From a checkpoint of a small multi-label audio tagger.
Training: 15200 steps, batches of 384.
Data: trained on synthesised imitations of 52 everyday sounds, one a clip, 39062 training examples.
Rows from block 5, named by matrix and row number. Each number is 128 + 24 x the weight over its row's rms, rounded and kept within 0 to 255. All counts start at 0. Numbers have three digits each. After the name is the row's rms in percent of the matrix's.
# conv: pointwise conv (model.blocks.5.conv.weight, 256x256x1, standardized in use), inputs 86-171
conv.11 096:149128128128128087098128128075128128192128128128128128128189128128128128128128162141128128128158128156197128128128128102009195128128084128128128128128187128128075171152128090168128128128128128128128128128128128128181128128128128128128128128169128058128128116
conv.12 101:128128162128128179128204093128128128128128169165128128128128128128128152128128128128128128128174176128128167128128128128085128128110128128128083096176143128128050166128128070128128128128169128128128083128097179128128128128128108128189128116128128128128128161
conv.14 090:175128128128128150128128128128128128170128068095128128128128128128095128128128128128128164128128128128128213128128128128128183128128128174087128128106128185173055159029187128128060128128177162128167128128103128128128128128080079128128095128128128080128128128
conv.16 092:128128128092128158128128128101128048128079104128128128128128128128128128128176086128170128128128128128128128128128128128128128128128187170128128128068091128128002161048128128128128128128093128128128128157101128112128191128128128163128195177128128128128128128
conv.19 091:128128128128128128128128128128128128064128085128128128128128128128128128128158128128128164183128128128128128128091128128128128128155158128128128157128181085128065128128117162128128128071128128128128128128128128094082128128128128175128128128088078147207128149
conv.21 104:163128128128128099128152128128128187128128128154128156128103128128128077128128183171128128128128128128181128128168161152159215168092128128128128169057181128206128128174128128170171128128128128099128186172152128128128128087128108128075128090128128128163074158
conv.22 097:128142088128163184128217128128128128128128128128157128128128128166128128128155128128128158128128206128128128142175128128176205104096189128128203128128128128162128128128128104128086128128128128128186128128128160128063128128128128128128128159128128128146128123
conv.24 107:070104128128128118076128113136128128128128128097128100100076086128095128080128128092128128128128128128128128182128099085128128128128128128128153128185128213128128128128128128128128128128128128064140168128128128128128141167162128146128128128087128128106128128
conv.25 103:089158128128128104174198128128076143091097128128128128128128128128098128128128128128128128128073128128128128128128128078081128128128128128128164128140128178194148128128171128128158128128077128098128128128128128128128128168128128128128128144128128128160139128
conv.26 107:090128096175128128128128081128128128128128128128128128128084128087098128128128128128128128110111128128144128128128097128161100128128128128180128164165128160184158128128128102128128073128128162128128128172096128128128128162139128128128128128128128128128128128
conv.28 096:128128128128128108167128128128177128128128128128128128128100128128128146058114174128128128128128128128094128128147128082160128083128128155128170128187191128128128128165072128128128128128128083128128128128027128155128128128128128128128128128128128128166128128
conv.30 098:128128163128128166128128128128128128128105128061128128128128097128128083128101128128128085190128128128128128128128071128052128128128128164128128128128135128128128159128128128128128128128128128093128128128157128153128128128128078128149128145138128096157045172
conv.31 096:128128128128128177153128128128128128151128111089128128105128128128128110128128128128128165128128128152128128128128128128128170128093104128085090089128128177128088128092128128097128102059163160091128128128065157054128128128128128128128128062128128128082128077
conv.35 103:128128156089128164128128128128128128128128096072128128128128128157128128104128128128128128128128128128167128128150128128128128128128128147128128128128128182157090128128128161128061087098128128064128128128068154128128128128128128128154128128128128128128156098
conv.36 096:128128128166090128128128128128092128172072128128128128095128165167128128128081128128088128128128128128128128101128128128153171128128128128128128128128128146128195128080164128164128128128128128173128128128128128128128000128128128128128128040128128128128164128
conv.37 097:087149072128098128128099128128128128059128128128128128128128177084128128128105128128128128128128128038128156128128128160168163128128128128128085128128128128128128128128128075128160128128128128128128128154128128128128095077128128128099128128109062128128082128
conv.39 097:128128018128089128128128128075128043128128128093089128128128128128128128128128128163128128128090128128128128182128128128092128083128128175128056128163128128128128128128128128128128128128096128128100128128128128128128147128128128128128128128128128128128094187
conv.40 105:158128128128128168128094128140128128128128128128128128099128172128148128128128180128095128128128081128128128128128072128128100128128128128128128167128128108128128187128168128128091128128128128128128128128095091128128180128128088150171128128181128158173128128
conv.41 103:128128151111128128128128128128139128083110128118119128128080107128128180128158128052128128128087128128128128128128128128128166117128128128128146128161128128167128186128202128128025128078082207128073128128128072128128128171128128128128175157128128128097128128
conv.42 098:179128128128128199128128128080128128152128128128128128128128097128128128128179128128128076128128128106128094128128164128128128128128081128128055099160091145128128128128084058098128121128128128154128128128128128128086172128128128128128128097128154128128128154
conv.44 108:128143128081128160128128128063167072128055164128128128097047159128128171093128145128128128128128128110128128128167128089128128128128128128128162128099128128128096175128128064128128128128128128100128128099128128128151144128128128081128128128128128084066128157
conv.45 100:128165128128078172128128128092128128128128157128098128128081072128166164128128084122128128128128128128097128193174128128085128128128128128128128128128128128092128167128128128077128128128144128128150128128128128143128128128128099128128147128128076128128157178
conv.47 098:157083128128128109128128128128161128128128097128128151107128089128128001128128128128128153128128128128128174155128082079128128128105128128096128128079128128195128128115162128128195101128128128128128128128149168128128128128128128128074128128094095162152079128
conv.48 100:128128128128128166128176115128128142150128128128128128128176128140128128128152128128106128128128128128128165153128128128128210128128128147128128128152128128128128128128128128065128128057052164128128097128128128128089128128128081128128128128091128128128128128
conv.49 100:128128192092128128128160128153066128128128128128058128128128128128128128128150128128128097085069128128128128128128128102168128128128128128128174128156128167128128128128128128128058083128110128164148128172080128098128156128128128155151128146164171128128148128
conv.50 102:128128107128128128128128128055128056128128128128163146128128056146128128141128128165128128128128195128090160128128093080091128128128128193128128128148118128159086147128167128128070128128177172128128128156154128149128128128128128128128053128128172091094128128
conv.52 096:128128128128128172128128128128128128128128083023128128087128080128128128128128068096069128128128160084128089128128128128059128128128128128128128128173128159128128128128128068128128168093097128110128128128128128128080128128128128128128128128128182128115128128
conv.57 097:128128128128128139128128128128079128181128128128128155128128128088128128128157128195169086128175128128128128128128154128079166128144128169128128182128128128128128108076128128128128128167114128128128128128128152062128161128128128128128085128166175128128128128
conv.58 101:092128128128128128128180164128168128128128190128128128108128128128128143088128128155128187128128128128162128185159170128107128154128128079128128128128128175128128128065161128128128128128128128128145128128128171012128110163157128165128128128151128128128099128
conv.60 099:081128128128179103128128124128128164128128128128168176156128093214086085128128128128183128128083128128128128128128128058128128128128128175086165128128097128128128128128128128128128128187128128128128128128128128128128169166128128128128128128128128128128032128
conv.62 100:162128079157128128103128082128128128128128128128068128128102162170128128128128168128109106128128142128128128128128128128128128128128128128128035128128128128128082128166128085169128128128128128128128128128128128087128128128128128168128128077088128128096109128
conv.65 102:157128165128204128128128167128086170128128091128128074194176128157128128128128076128128147128128144128128128072177128128128128178128158128186128128128164128169128128128128128128128128128128114074128128128128128092128128128128128161128128171170157128128128128
conv.72 097:128113128167128200076128128128128128128128128128128128128128097128128128178161087128128183169128128128160112128128128128101128128128128097179092128128128184128128128061128128128128128128128128085128128086128128128128128128128162128128128128128128128128128128
conv.75 098:128128128184128172072128128128176128128128128147128128064128128128128156128128087167128128128128079068128128128128128128095128148085128128128072128128128128128128128158128128128128128162128128128128128128128078128128128128128128128084128128128128181157128073
conv.76 098:128154128128128148128128149128128162128128128128162128175188089128128128128128085128128128128128128128128076128151128128128072073128128128128196128128128128068128128128062147128128192128128112095156128089128128128128128128128128128128128092128128128128128128
conv.78 106:128128072128128147128128128064166159128128128128128128087128149099128128128128128128128128128128072067128128128172128128128128128073128128128052128128128128128128128149128128146128128128128090128070151128128128128128128128128102100128128128092128128076128128
conv.79 106:128157128128128128069128128090128128145128128128204128128128132128128128128128128173128128088128128128103065128106128143128170128128128128128109128128128128128128128128099044128128093128128128128128128128128128128128061128128128091128104128128128128128128095
conv.81 100:128128128128128174176207128101128128128090128128128128186128128128128175177128128128128128128181128128128128128128156128128128128128117128128128128128128128088128128128128128105182128128128079128089128098128082128128166099072128128128128100128128182128162128
conv.82 099:128128128128157099128153155128179128128074128163128128103128128151078128128128105128128128128128128163128116105128128128174128128128128128128150166128128217168128167128150163128128128128168168155128128128128196172128164128128128128063128128128091128191128187
conv.83 104:128128128108128080128128163098080128128128128128128071128128128080128128128128076128128098128128128159072166128128073128066077103128105128074128128128099098101128100128128128128128128070128128128113151166128128128128164128128128128128128081128128128097128128
conv.84 098:070128166128128128148128128128128152128128128128128128128177128128128128180128128128128128096128164179128162128128128128128128128128128128068128128128128128128128128128186128128128128128128152128128128128128128128128128128128128128128128128077128128155128128
conv.86 099:128089128128082128157128142128128128128128128102128128128128128128074159128128090128094128128080070128128128149128128128166064128147128128166128128128128128160128128143128089099187128062059128128128128128128128128105128174128128128128128066083089128128128128
conv.87 096:128082128128128100128184128128128108128167128169128128128090162128195159128128128128128101187178128128182128152107128128128216099128128078095128128128128128128128077128128105128128177099128092128128093103128128128128128128128128128128128128128128128128128128
conv.88 104:128128156194159128099155155161128128163128128128128128095128043128128128161128128128164128128128185128080128128128163150106128128128128128128128141150159128060085128176096077128128128128150162128128128128118128128128128128165142128128128148128128124128128128
conv.93 099:128128128074050128128128128128164128128128128167158041163174106165128128128128085128107128128128128128128086128095047128198128128128128128128179128128128128095128112106128128128128156128128128128168128128088128128128128128128175128128112128128128128128096128
conv.94 097:128128201128128128128128145162037128128128128128128100159128104128172128128128128128106158128128128128128128128128128128128128128151128128128087128128128128128085128128128141128153128128128128128128128128128068089158128128128128128128128128128128128095128128
conv.95 098:097128133158128128128128128167092128128128128128128128186100128128128128128161128128082128128128128128128128128128128128087128128069128128128128084128152128181128128128128157166128128128128128128128158128062128128166161128128128128128128128128128128171128154
conv.97 101:128128102128128128103128128128128128128128128128128128128128128128128167128146128128128128154128128128128128090092128128128128128088101066128128128128128185128128128128128128128128128128128128128128087057128128128128128128128128128128128128128187078163148128
conv.98 111:128188155128070082144128166128147128194128128128128128128154128104128128128088128128161155128128197153128128128128128155175128086158150167128128150167128115119128128128041128076128128128128156128146128128109128155172128128128128149139128128128115069128160128
conv.99 104:082128172128063128128128128182177193128102128210128054128128128128089128128128128128128128059169128128177128159128128128165108138128128179128200128128128128128128128128115128128128128091128068090128128128128128128128128128128168128128128128128088170128128128
conv.100 097:073128128128128128086128128128128128128128128128128076128128128128092128128128128128022171128128128128128086128128128165119128128128128128128128089139177128128128128163128128163128128128128128128128128128128128128128128128128128177128128074128128128128128089
conv.101 104:186128128128128128128128128128128163128128128128128128128128128128128081107128128156102128082097128158128128128128128128128128169128148128128147128091128128180128128128128128128128196128128157128128166182128128083188128128106128128055140128128128083128089128
conv.102 099:128128162083142128128162128128128128128040128118128128154128128128128128128128128128128128128093128128119128128128072128128128128169128074128128128128128128128128151128152053173181128128128128128105128128128128145168128128128098128179128128128128088128128128
conv.105 105:086153128183128170128128128128159128128180128128194128168140128122083128184128128188128128128128191088128128128164128128128128128128128063164073128128128128157128064128089128128128128141159128128128148128128131128154128128128128128176128040128144128128128128
conv.107 105:128128128088128128128084128172128083128128128080128128128165128128128128128128128166128128102093128128128128095128071128083128170128128155128128128128128128128128128128165141101128128130050128128128128128128087128171165128128128167128128128128128128160128128
conv.108 094:145128128128128128086078177128128128128064128098128128128128128128066128087149128170128128128128128128109128128128128128128128128128128128128128128128128128150088128128186128128128128128128048128128128128128128128128128128128128128128128128128128128128128128
conv.110 101:128128128128128171128128148042128128106093128128128128113128128128128128128152100128128059128128128128128128128128128128128128128128088077128038181128128146128073128128128081128128128146128128128128128128128128087128128128128128128128072128165128128128128128
conv.111 099:159128128128128128094128128092170128128128128128128100056128179128128128176128128160128128128128149128128075128128102128128128179128128128128102128069128128087088128143128093128128093128096167128128128087128128128128128128128128092128082128128128128128104128
conv.112 103:128128128094128128165128128163176128158148128128093128128218128128128128093161128063128128128128128128128128128128128083128128033157128128128112128128128128128128128128082128128095128128128128128049161128128128175128128128128128128128128128128128171186128128
conv.113 105:180128128128076072128186128091184128128128105181128128128128128128111128128092128128101080128128128128128166044128128106128157128128128128128128128128098074128128099128128144154128128128158076095128104128128128128128128128128128128128128128084126128128160128
conv.114 094:128128128128123128167128128128128128128097128128128128223181128128056128128128128128128128097128175154128128128128128128172128163128155128128128128128128176128128128128128128128128128128162186128128128128128128128128165128128128128128128128190128128170128128
conv.115 102:128128153128128147128128128128128169128128128128128128103185111128095128128128128128128128128128128128128128128157128128128128128128150128128091184128128128128128128128128128128159128128128128128128128128128128128128128148128128128128171179128128181128128128
conv.116 100:128128188128152128080181128128128173150184128128128082128128128128128128128128128128157157128087157128128128128128128112128128128128128128128128080128128128128128128128069091128128100098128128071128128078128106128128100128128128128128143128128128128105102128
conv.118 095:128160128123040128128128128128183128128128128128180128200149106128128171128128042167128128128128128128128128128155128128128100128073128128128182128128128128064128128128128128128128128128128128059128128128128100106128128128128128128128128128128128128128155128
conv.122 094:128093128128128150128128128128169128128121128128154128118128128128097128128163162128128174128128128183128128128128128128128088128128185128168144084128128145164128128099128128128128128128095128161128128128128159128128128160128128128182128128170128128128171097
conv.123 100:128128128163128128128128148128128128128169128128128128014128128128128128061128128128128168128128128128128128128128128098128171128128149128128128128128128128128128128128128128128128128085162128128128128079128053094153128128128128128128159128128128128128128128
conv.125 103:128128128128128128128079190128128128160128128128128128076128128182128128128128128128090196066128128128128118092081164128160128128128128128151128103128128128128128128089128128128102128128088128128128128128103128107128128128159128128066128085128093128128128128
conv.130 103:094128196128096128165172128128128128128157128128128128128128128104128128078128128128128128163161128167155128128184128128128128128128128104128128128169173128128128128169128092128145128128186093080128128055102153128128128048128128173128128128128128128128153128
conv.131 096:158128128128128128185128128042189128169128128077031128128128128128128128153100128128128128128128128128128128171160128128128128128128128128128104128128128128045128099170097150128128094064128128128128177128128128128088128128128128128128128128128128159155128128
conv.132 102:128128166128148128128170128128128128128128128128128128128165182128128128104165128176128140128128128128128128128128128171075155128128128128128128128128140128066128128128076128128160089076089128077182128104108128128166128128128084128128128081128128128128128128
conv.133 101:128128128128128128161190128128128128128128128128128120128128128060128128128128128097159128165128094128128128170128128185180128091128128128092145074128128128128128128163128128128128128128128091128128128073117128128128128128128128128169128185128067085162000128
conv.137 107:128128128141139128128128128128145128128163151128093128155128148128128128128128128128128142128128063087061128128155128128128090086128128087128128128128128128077128128143128139128128046083128048128057128083128128128128128128128080092128128128040128094128128128
conv.138 100:099128186128128128128128173128128128072128128128128128128128128082128128161128128128052186128200128092128156128167128148163128128128128128128082128167178128128128128163150128099165086128173128128128128128128128128128128049085128088128086128077128128159128128
conv.139 103:128128080179128105128128154128128128128154128167169128128128128167128128170156128128128082177075128128128128128096141128128128128122081128128128128128128100128128128128128128128128177128175128170076128181128093128128128128128128128085111128098128128181097128
conv.140 104:079162128128128176128171128128128128128064128128128128159128128128158082073128128128128148100128128073128128128128128150193128072128080128158156105128128128128128128128082088128183091128076128122188128086072154128118128118108128093128128128077128074152128128
conv.144 098:076128128128102128172128128069128075044128128128128128128128128128128128128128128183095156156128091128128088128159128062128094128128166128128128128128128128128128128128140195159152128072128128128128128128128128169128128128082128128128128166050128142128170143
conv.145 107:128104200128128128128171128181128128128128128128128158128128178128128128128128128171121173087128128128128128128128128128128128128128128063128128128128167128162128128128128065128159174128128128060146180128128128100128128128128128128128128128158128073144100128
conv.146 105:165176194128105128168178128063159153128155128128102128128128042128150128153148128178128128178128155106128134084186128167153160152128128128176128128168128128128128128128128128128128128128128128128145128128069155128180128128128066128128128128128128070128166082
conv.148 091:128128128128128162128128076128167128148128128128128128128166152128128128128074128128128128128128128128128155128128168128165128128128128128128128128128063089128168128000128128128128128128128128128128128128168128128128128184160128128128097128128128128128096128
conv.149 106:128094085128086128183128099106128128161181157128085128143128170128161128128128128170128128175152128128128128128128155128128128128128128128164128128128128122128128128094128128080128128082128128158103128128107152128128128128102079128128074128128128039154128128
conv.151 103:128128196078128128128142128128128163183182173128128128168168107128128169128155157128169128128128128065128102128128128128178108100128128115128128084128128128128128128171065128128128111080082092128128157088107128169128128159128070128128128128128128128128100128
conv.152 096:128128180091128128079128128128128128128128128128128128128094128128100128128128128164080128128128128128128128081089128128128128197128160208128128219158158128128128099162128128128128128128128172128201128128128160128128181159175128128128172128128128128128191128
conv.154 105:151128145128128128128128128128102165128190128128128128149128128160166128128128128128143128106128128171164128128128128128128128128164102128128128152128128128197128064128092086128128128159128128128157160128128170154128128128128128128128128128128128088186128128
conv.155 110:128128128073128113128128128128185128128128128128128092128128128128128128128128128128128175128128128128128148128128128160163128117128128050109128128128101128128128066146084128128128128128128061128128128062128149128128128154128128128166128128060128142147128128
conv.156 105:128151190128065096158128165128128128128150120128128128162128128128086128128185128128110187128128128128128128128177128128169128128128128128147128128128128128102128128128093160128128128128074128128128169080166128128128128162128128128067128045099104128128128128
conv.157 107:128073162112059170128090128128128115128155128128086128128128128128128128128128128058128179128128070072049128128128128180200119128128128128157172128128180082128128128161128165109128128128176128158128128128128128156128128115128128128128128128128128128184157128
conv.158 100:128128084128175128113080128097128128128086092128128128128128128128128128177128084128128128154128128128128128128128080128128128128128128128128153128128110128128128183128195128154128128128128128128128128157128128128093128128076128128175128128128128128172182128
conv.162 104:092128128128128128073128128157128094128149128128086098128128128128128128128128103128128128128128082085128083128105128128128100146149128128128128128158128128128128128128161128128128128128150128128128128128085128128128177156171128167188128151128128128128179144
conv.163 104:172181128128128088114098162128166128128128128172128128128156128174128128128100128088128128128128128128128128088098128128155106128128085151128128128149128128071128128128128091128128128128108128128128128128128128128128078080128128090128128128128128128128157128
conv.166 103:128128128128128128128128077128128078128159128128128107128128128128175128128128128094128172146128128128088128128151068165128128128128128128128179082128128128071128128102128165128150128128128189128173128069128128163128107128128128128128128128128158128128128128
conv.168 095:128128128167128128128128128128128128128128128128128128187128128102128128169175102128128128128128128128164128128128128128177128164128128128081173128105104128128128128184177128128128088128128128128128177128159128143128181128128128128128046128128170128166000128
conv.169 100:128128128128147162128128128158113128128128128128128128128068128128174128128128097099145128128128076128055128128128167163128128093128128128128171128165128128084171128128094128128128105128128063128053146128128128128128128128128087128128128103128128085128128128
conv.170 099:076128128061108082128128128128128128128128128128093128128128168128118128061174128128128128128099128128128089128108177128162128088128039128128145128172128074128166128128076157128156128128128101174128128128080128159128128168128128128128112128128039067128128128
conv.171 102:128128128128128176128098128128128061128081084128128128167145128128128128128128128128128128128084128079128089128128062128128089128128128128128074128128185178128128128167128128128103112075128172128128128128128128090128104128128128128128128128128128069128128128
conv.172 107:128143128032080128101136128128128075128102128128030128163128128128128128128128162128128050128128128128149128128128167128156167128128128128123144128128128128128128077161128128128128128128070039128128128075128135128128163128128128128128088147128128128128128128
conv.173 094:128128128128128128128171128145128128128128128098128128128128128128128160128165128128082128128128100088128128128128177128128128166128128128128128128162128128121157128190128144164128128128128128194128128128092128128128183128172128164170088128128097128128128128
conv.175 098:148128128128128128128179128128109151128128128181128128152128128110128128128128128128128075172166076128197128128128128128128128128128128046128128128128178128069188128128128128078170128156128128128128128091128128128128128172115128081128128128128128128128128128
conv.176 097:128128128128128128128171128128178128128079128153128128128128128128128154128159128128184128128100128165099128111128128128164128165128149128090167128053085157128037172066128128128128128128128128128128161128128128128128187159128128128107128128128158128161070128
conv.177 104:069128080072128070110058128128128128128128128128128128128069108128128128128128080157169128128070128128128128128128128128090128128128102174115197128128180128128128128128152128128128128175128128128128128181128172148128128149128128128128128128128061080128128128
conv.178 104:088128128128128071128112078128128128128128088128076128166128083128128128128128128128128128128128080128128128128179169128169141128128149101141128128128128069128128128128128128128128128128080036128098128128128128128128128128128128107156128143128128128128128128
conv.180 094:128128142128128128099184153128128069092128128128128128128128128128128067128184128128128128128128169087128128086067128167199128060128128128128155128128128128128128128128128128128128128128128128157128098103128058128128128106128128128128128128068128128158180128
conv.182 100:082128128128128128128112128128128128128163107128128128128128086092086128105128040128153166128153128100128128128128096128128128128128128128078128128183128128128128128185170160191128079128128128128161128128128180128128160128168152128173128128128140149128048128
conv.183 103:155096199032161128128128128164150128128128108128128128128128128143069128128128128087128128081128166185128128128128091128128128166128128128092128128128128173182128128128137128128128128128184154128166128128128178155128185128128128128163128072151162128128128054
conv.185 099:128094128128118128128128128128128128128128128128128128161128096128128128164180128091128128128128128128044128096053091128190092128155128110128128128128128115128128128183067128128128080128128128128128128101128128128128128128128165121174128128049128128177128144
conv.186 099:128171128128128070128083128171128128128128079128128086128128128128128128128021128128128128128128128096128064128128128128177047097128128187128168128128182128171128128142128128148128128128151206128178128128128128128128040128128128128128128158128049128128128128
conv.190 107:128128128128162128128128128128084128128128128084128088128128062155169128128156128128128154128180128128128128128155128143128128128128128071128128163128128128089054128128149128128128128128128128088128128091086128063128128128128128073128128159078128128072128099
conv.191 097:175128128128179128128155128128098128128128128128128084128128128128128072107156162128128100128128128128128080091128128156141148128128128128128164128030100128179128187128171128128190128128128128128128180169128166153128128128128109128128128128128150128128000128
conv.193 093:128067128128128128128128086215128128128167056128128128157128128128128128128128128128071128089156128128049128128128128128128128128085110128128074128128128128085128128128128128056128128164128128128128093107078128128102128128128097095128128128128128056128128128
conv.194 090:128128149128128128128128128128128128128128128188128128128128202128128170128128180128128128175128086128128166128128128128170128128093128128128193128128128128128128128128128128128128128128098128128128128128128128128128094158054166128128128128095052167167128128
conv.196 099:128128083100071128128189128095128128128184128053165109128128049128113128128128128128128128128128160128128128128128128085013128128128128081128128128143128128165128128128098128128128143128128160128128128176128128128128171128128128128128128114128128128128128128
conv.197 111:128128153151075128128171128034107128128141128128093128128081128128128179128128165128128149128128128128128128128128150128063152078128128091102128165128128062128128128128128128128128128128092049128055128128128128151153118128128112128121128055128083128128091128
conv.199 104:128128128140128067128128128206128145082128128192128128128128128128128128128106128128181128128128128128128128128128128109128128128128063128128128128128128128128128128128128105128128128128068128171032128128128128157128093128128128102128128128152117128128128128
conv.200 098:128128178128080128128168165083086128128128079128128128095128177128128128128092128128165148128128174128128128166128128128039128128054128128128128128128128128128128128128128128070183128110128128076128128089128128128153100128128128128083128128128103128195128128
conv.201 098:128075082128171128090128128128128128071128128128128073128128076128128128092128128128128128155128128128128128128128128128128128128063168128128091128128143128177094128128184128143128128128128128128128067086128161128171128128128101128093146128128128097128128073
conv.202 100:128128128128128128106128186145128075156128128066072128128128128095128128128128128128128128128128076128128128128157128128050128100128128128128050128162152128128128128128128128128158055044128128128092128128128156128128171128128128128128128128128128128128128128
conv.203 102:085128128128094128128128128128128128168128128114128128128128128067098158128128128128128128156128128128178064069128128128128128128128128128128128128128128128128128109128128128128169128128065128128128128128128184160128128128128128093128128138128128128170075128
conv.205 096:128125128146128128128148087128192128128128128160173175128128195128149167179170128128177174165191219085128128094060128164151150072128128079128128128128128092128128128128128080128128128128128197128128096075128128172128128128128128128128054128128128128128093091
conv.206 102:128128108128128128062128128067128094128155062128074128128128128086128128128128128128128128128128128128128128128128128167090128128169096128128128182128128128174137128128128128128128075140081128128128128128128128128128128128128128128128128128128128092167128128
conv.207 101:128128162128128128128180128187128147128128088128128128103154166128128128128128128161176140128128128060128128073128128095128128128077062113128170128128097128128216128128128128104128128086128128128128128128128166128128154169128128128128128128172128128079128128
conv.208 099:128128128084128128128183128187128128172128103128162128128197193098128128128128070128128128068128142168128128128128128128128128128128167128128128171128169105175128128154128166128128128128083075128128128135128083128128169128128128174128109128128128128128128128
conv.210 107:128165128165128150128128128128065153128128128128128128128101128128128128128159128128128128145128128128128128128128168171128128128081104128128096156128128107128177128128099128164128128077128182078128128128087090128128152128128128128053128064128128111128084150
conv.211 102:128128171128128083128128128238111128110093128105128128128099166128109108083108128128128128103128128128128128128128128128083128128128128163128170128128169128150180128128184181128128128181128128189164128172088128128128128155128128164157128128179109109128164128
conv.212 095:128128128172128081128166128128128128128128128088128145114158178073128104128072128128128128160171128128128128172128128128095128128128128103128128164030128128128128128128128128128128128128098128128128128141163128128106128061128104108047088161128128128128128128
conv.213 095:093128157128128128128128150128128072183128128128128128128174128128166128128128108179128176128128128128128128128165128128128128128161128128128128128128128128128128128128128153128128128186128128128158128128128097177128128178083128128128162128128164128128128128
conv.214 104:128152128128092128161209183174128128128128128128172128128166180095164128128187128128128128164128128128164161156128180128128128128128128128128128128128128128163128128128128128128128128128128128128128128128128128128128195128128128128128128128128128128175082128
conv.216 105:128128174128088081128164152184128159150128128128128101128128059128128128100128089128128128098128128162161128128128128128128128182128158128128128159128154128128128128128128194128128128128128128073128128163128173128201128156170049128128128128128128080158128128
conv.218 095:128128099128128128077128128128128070128128128128128128108084128128052155128128151184071085128128128128128128128128128128070128167163168128164128128167185128184128128128128128128064128128128128128128128128061128128128128164128164156191128128128128128128128128
conv.219 102:069128170128109128128128128196079128128128128128128128128128128128128128128190128128128164128128128128128184128128083128052128068128107128128128128128128128128128022128128128110157128128128128128128165128128092128128128128128161128128128101128128128128103164
conv.220 095:128078162128090128128160128066128100078128097090128159092128128039088087128062128128128128128156128091128170128128101128128184128128128113128128128061128128162165094128128064161128168128128128128128128150128128128128103028159128128044100090159128128082128150
conv.222 104:128128195064128128128203160128128161128128128163183174128164156128128128128128128128128128128128128128128128128128128128090128128128128103128128128128111128128128128128128128128159128128044033128075128071128093128128112128128128128128128118128128128161128128
conv.223 087:128128153128128128128128128218128128068128128128128128128128128128128128128128128128128128128128128128066159073128128128128128128128128128128128128128178128128128128128128150128128162128128090128128128128128128128128128128161128106128128128128128128128128128
conv.225 099:174128189128128157173175079128128163128128128128160128128105159166128169128146163128128128128128128128128128128128088128173128128087128128128190128128099128128128167128193182128128128128146158128128128128128128128128172128089128128128128128128177157128128128
conv.227 100:181128182128075128128128162159128128128128093128128164128128128091128128128107128128128198128168128169182128128128148128128128128128078128128128128128175049167189128165128128128128128128128128128128128128128128128128128128180128181128093155128076128128128128
conv.228 096:104128128086073103169157128193128171128128076163128128128128128088128150090128089128128158128128146162128143102128128128128128128128128128128128150164128128128158128128128128106128087128128094180128128128128128128179128128128128128128128083128128128128098128
conv.231 093:078128128128128128086170094128128169128160128128128077128128128128128128128128128128128155128128160128128111128128128154109128128102128088128128128128128185128128040128102128128128164159128157128128128128128174128056128128167128128128128097128128128075152097
conv.232 097:095128087128087128105128057180128128128128128128128128128128128128168141128128172128128128128128128087128128128128091093128128128036128128128162170128128128128128128128128128128147090091109128128080128128128093128128128128071128128128128128128128128094128128
conv.234 093:128128082128090128128197128128128128102128128128128128067128128011083128106062128128128128183128073076128128159128128128128128128128128144128128117128142128128128128158128071128128128128152128092128128121128169128128128113128128128128128128128128128079128128
conv.235 081:128103196128128128128193128166128128104128128128128128128181178128128128128128076128128128128128173128128079128128128128255154128094128128128214128128128128128128128128128128128128128128128128255193128128128160128128161128128128128128128128128128128128128128
conv.236 097:075104168091094128128183128202128128128128128128128128128128128128128088072128096164128109076128128128128094128128128170181128078128128128128172128179128065128128128128128128128128128128087128190199128128128128128083128128128128128128128128128128128155146115
conv.237 087:128128128087091157168172128167128128128128128190165128128128175128128128128128128181128128128093147128081128128093128089148054128128128128128216128128128128128128128128128186128128044128084087232128128128128128157105128128062128128128128128128178128160128128
conv.238 096:128128128128128128128128063156128144057128128193128128156128170128151170128128168128128128159128128092090128128128128128155128128128082128128189128128174128128128128175128160128128128128088128238128128128128078128128128128128159128128128128073101128128079128
conv.239 097:128128161128128128128128128128128097128128128128128128128128152128158128128128128128104128128187128164128128128128081128128128128128128128165128128128197195128128128162128128128128128128128140145128169128128128128159157128128128128128128128128170169128128128
conv.240 098:128128176128059128128162128229100128128128102128128128057128181128128128099128128160128128128181128128128128128128128128128173128083128128128160128160128128128184128128080128128128128048128128128185128128128128128128167128128128128128079128128128112143128128
conv.241 085:128128178128092128128128128164128128128128128158181128098128183128128171128208128128128173152128128088128128128128128128128128128073128128128128128128128128128166128128088144128185146128078092128128128100128128128128128128128128081128128128083073128128128128
conv.243 102:105128128170116128128166174128073128128164087128128128090128128128177128128128128128128128064128128128088128128128128128128090091128128097128128151128128128128128128143057128128128101072128058128051128157104128128128128153151128128101128110079128096128088128
conv.245 098:147128128128128089128128128164128194096100105128128128128100162128128128128128128128128128128128128128141170128128128128179128128091101128128128128146128128128172128128128128128168128045128128128128128174128128128128128128128156128128128128128128159128128128
conv.246 097:128128128128128128128128128202128128128128128128172099099128185082128156128128128128128185128128128128128106128128128128128128128082128074105069128128128128093116128128187128128128128128128128128128128090128128128128128128128128128128128128128128182101128086
conv.248 092:128128157127128128128178128186075128128128128128128162095128211128128128076128128128128128128128089128128144128128128128128128128128128128128139128084128105110140095128128128128128128128128068128058128075128128128128128128128128128097128128128128128128106128
conv.249 116:128128128128128128066128067111128145128128128128128128128128128065128140128128081128128082128128128128096128128128089107128098153089128156128128128128128128128076128128128128128107128128128128128069168128128128128128128128128128088128128128128128128083128065
conv.251 106:128128128128104128075174128128128128172128128128128128128128128128128128128128128128128128128128128128165128128166128128084169128128128128128128128128158107128128128128096128128146128128093107073177128104128128128128128128164073128128106128128128086128128128
conv.252 097:093128067128128128128128128128128070081128156163128128128128178128142128128128128173128128128128128082181176128056128177128156168128128128128055155156128128128128128128128128128128140128128128075128128128128128128155128128076128128128128128089128128128128069